config.yaml
output_stride: 2
width: 384
batch_size: 128
Rows from block 9 of a small audio frame classifier, named by matrix and row number. Rows with one number belong to one neuron. Each number is 200 + 30 x the weight over its row's rms, rounded and kept within 0 to 999. All counts start at 0.
After each neuron's rows are labels from the 100 clips, of 14976, where the neuron reaches its largest size: "responds to" is what is common among them. Only what is clearly more common there than usual is listed. The data: strings of digits, spoken by a formant synthesiser in many voices.
# gate: MLP gate (model.blocks.9.mlp.gate.weight, 768x384), inputs 165-219
# fc1: MLP up (model.blocks.9.mlp.fc1.weight, 768x384), inputs 165-219
# fc2: MLP down (model.blocks.9.mlp.fc2.weight, 384x768, transposed), outputs 165-219

gate.729,196,225,173,170,139,226,206,181,145,237,168,179,188,197,153,185,148,165,202,155,221,186,181,273,195,184,205,239,188,193,222,225,186,206,166,177,208,164,208,219,155,223,204,234,138,243,172,246,202,234,196,168,210,254,230
fc1.729,196,220,205,231,196,126,159,177,168,153,212,213,191,181,185,178,198,231,195,192,151,242,177,170,175,201,152,177,157,208,173,167,224,187,235,130,223,263,176,224,248,233,189,192,180,108,202,191,145,202,185,166,211,138,178
fc2.729,256,231,184,202,160,207,215,200,194,179,183,231,182,281,202,250,190,190,183,242,190,205,226,285,173,183,224,200,160,243,220,170,177,197,235,174,181,152,230,189,149,247,195,172,143,147,208,207,159,208,137,193,183,217,171
responds to: "five"; last digit: five; first digit: five

gate.299,170,189,196,190,174,180,186,182,160,173,165,218,166,182,193,270,186,181,186,186,232,163,259,186,188,199,229,198,197,221,196,139,164,177,199,208,171,175,182,177,195,210,169,115,206,235,179,204,211,175,158,188,219,221,237
fc1.299,162,244,221,204,146,209,235,208,192,200,206,198,171,224,234,197,267,203,251,178,185,209,220,222,258,196,253,179,139,188,182,180,217,217,196,210,198,162,209,233,187,182,189,197,170,147,155,221,145,188,203,204,228,177,211
fc2.299,153,205,185,198,232,179,173,174,165,185,197,233,165,229,197,181,194,228,232,128,221,206,209,171,146,242,240,168,190,173,198,214,207,242,173,199,150,214,183,187,171,183,165,190,236,118,154,212,191,267,165,211,214,204,211
responds to: "two"; first digit: two; reverberation; last digit: two

gate.707,161,181,267,267,209,258,162,160,179,232,222,223,308,184,134,185,224,153,182,176,193,176,210,172,204,178,160,214,201,267,184,200,181,149,216,214,222,198,215,156,198,211,231,240,183,168,218,217,197,197,153,150,213,195,199
fc1.707,254,229,213,165,205,168,174,191,240,197,204,164,173,184,283,218,138,201,220,242,162,170,184,166,148,208,222,197,177,179,197,153,193,187,189,246,190,254,182,169,157,138,206,203,223,279,198,177,187,196,191,196,132,183,219
fc2.707,184,142,145,170,215,198,159,132,252,202,196,160,231,182,208,206,198,236,172,206,222,202,235,222,188,196,199,182,163,220,182,185,213,243,184,235,203,237,223,181,211,214,144,194,190,227,151,196,247,199,225,230,188,207,208
responds to: "five"; first digit: five

gate.587,167,208,168,161,201,253,231,185,190,205,212,184,158,186,233,190,163,162,216,204,208,218,180,141,210,216,214,229,224,232,199,251,182,225,197,240,164,197,219,187,204,194,252,249,194,189,174,245,244,226,210,147,164,211,194
fc1.587,161,234,225,225,219,143,204,193,206,150,235,233,193,219,175,150,201,266,179,201,213,259,241,210,195,192,197,144,163,232,185,130,222,168,192,213,234,190,161,170,198,237,188,158,221,181,181,158,199,218,207,184,240,211,215
fc2.587,192,180,192,226,233,227,206,269,150,220,209,236,244,169,195,152,198,209,195,171,245,219,245,203,187,189,212,165,221,269,301,223,242,219,204,231,237,230,183,173,213,253,203,200,177,230,169,232,214,208,201,236,209,173,177
responds to: "two"; first digit: two

gate.746,230,159,169,188,192,233,208,176,177,164,143,179,153,199,198,171,192,193,185,179,174,133,226,193,199,175,147,219,194,209,190,228,203,210,184,259,181,213,154,188,208,198,155,200,196,211,176,239,181,225,165,244,159,212,223
fc1.746,205,153,196,137,200,217,224,182,179,171,165,188,209,194,226,203,141,198,209,207,119,178,183,192,169,192,157,230,204,189,178,189,189,159,170,212,182,205,226,202,250,148,179,122,219,164,254,208,136,175,213,178,218,199,229
fc2.746,212,197,228,223,216,197,196,170,199,190,153,213,210,209,189,202,180,212,187,159,166,202,212,188,169,258,208,170,156,124,217,202,190,163,205,191,186,163,195,199,160,231,205,174,185,174,122,211,191,227,166,190,245,175,207
responds to: "two"; "four"; last digit: two

gate.211,180,212,125,245,222,191,141,192,217,184,211,189,190,179,94,247,194,158,174,192,170,262,239,136,210,192,204,181,192,197,219,226,226,154,167,197,211,186,200,195,162,196,230,204,225,202,164,168,157,222,161,192,207,177,168
fc1.211,213,246,194,219,200,239,195,188,202,191,221,169,163,220,249,170,233,176,220,236,194,224,218,185,204,222,201,184,171,130,186,223,174,221,107,202,164,232,208,203,192,218,209,174,234,187,176,175,162,253,141,223,180,191,170
fc2.211,195,160,180,240,186,205,241,161,168,167,185,181,182,216,212,174,192,211,208,182,230,219,238,278,235,196,191,178,216,180,226,192,203,219,203,154,189,179,200,168,189,237,177,195,188,200,179,212,260,201,146,234,132,190,176
responds to: "five"; "nine"; number of digits: 5; first digit: five

gate.741,282,200,205,267,192,230,196,210,186,198,219,196,176,155,207,156,231,217,186,177,173,188,175,213,196,192,162,180,213,221,203,187,198,219,178,150,165,156,194,236,193,185,253,272,218,201,209,236,257,193,253,199,183,212,195
fc1.741,205,243,231,218,200,205,245,205,187,234,230,179,205,182,166,200,249,232,162,154,149,163,204,215,205,207,232,162,205,177,197,207,137,209,192,225,135,189,213,193,249,185,197,173,249,316,205,183,199,191,199,230,215,173,206
fc2.741,223,186,161,193,188,200,161,225,218,165,193,205,190,172,209,204,204,195,185,196,184,207,185,150,178,173,196,204,214,231,151,210,181,197,178,191,213,181,216,211,203,167,185,171,226,305,196,181,223,166,135,192,230,180,234
responds to: "five"; reverberation; last digit: five; first digit: five

gate.188,141,188,186,192,151,216,190,170,191,196,203,134,182,228,239,219,188,227,228,131,161,185,232,174,216,199,192,236,156,176,184,161,179,177,170,160,217,170,177,167,231,234,167,230,188,237,187,186,234,186,175,224,238,199,255
fc1.188,230,233,175,277,193,188,189,187,195,222,218,200,173,183,187,196,232,181,159,170,212,215,181,198,239,191,185,205,230,217,188,165,192,187,203,163,167,267,178,226,183,215,212,317,268,263,234,179,246,239,187,255,175,237,173
fc2.188,224,139,173,171,169,248,220,219,177,215,193,170,218,162,183,185,235,130,189,247,208,208,194,236,158,128,203,225,224,228,194,191,160,204,204,194,202,203,186,204,189,222,211,202,175,259,256,189,218,202,181,214,152,233,154
responds to: "two"; last digit: two; first digit: two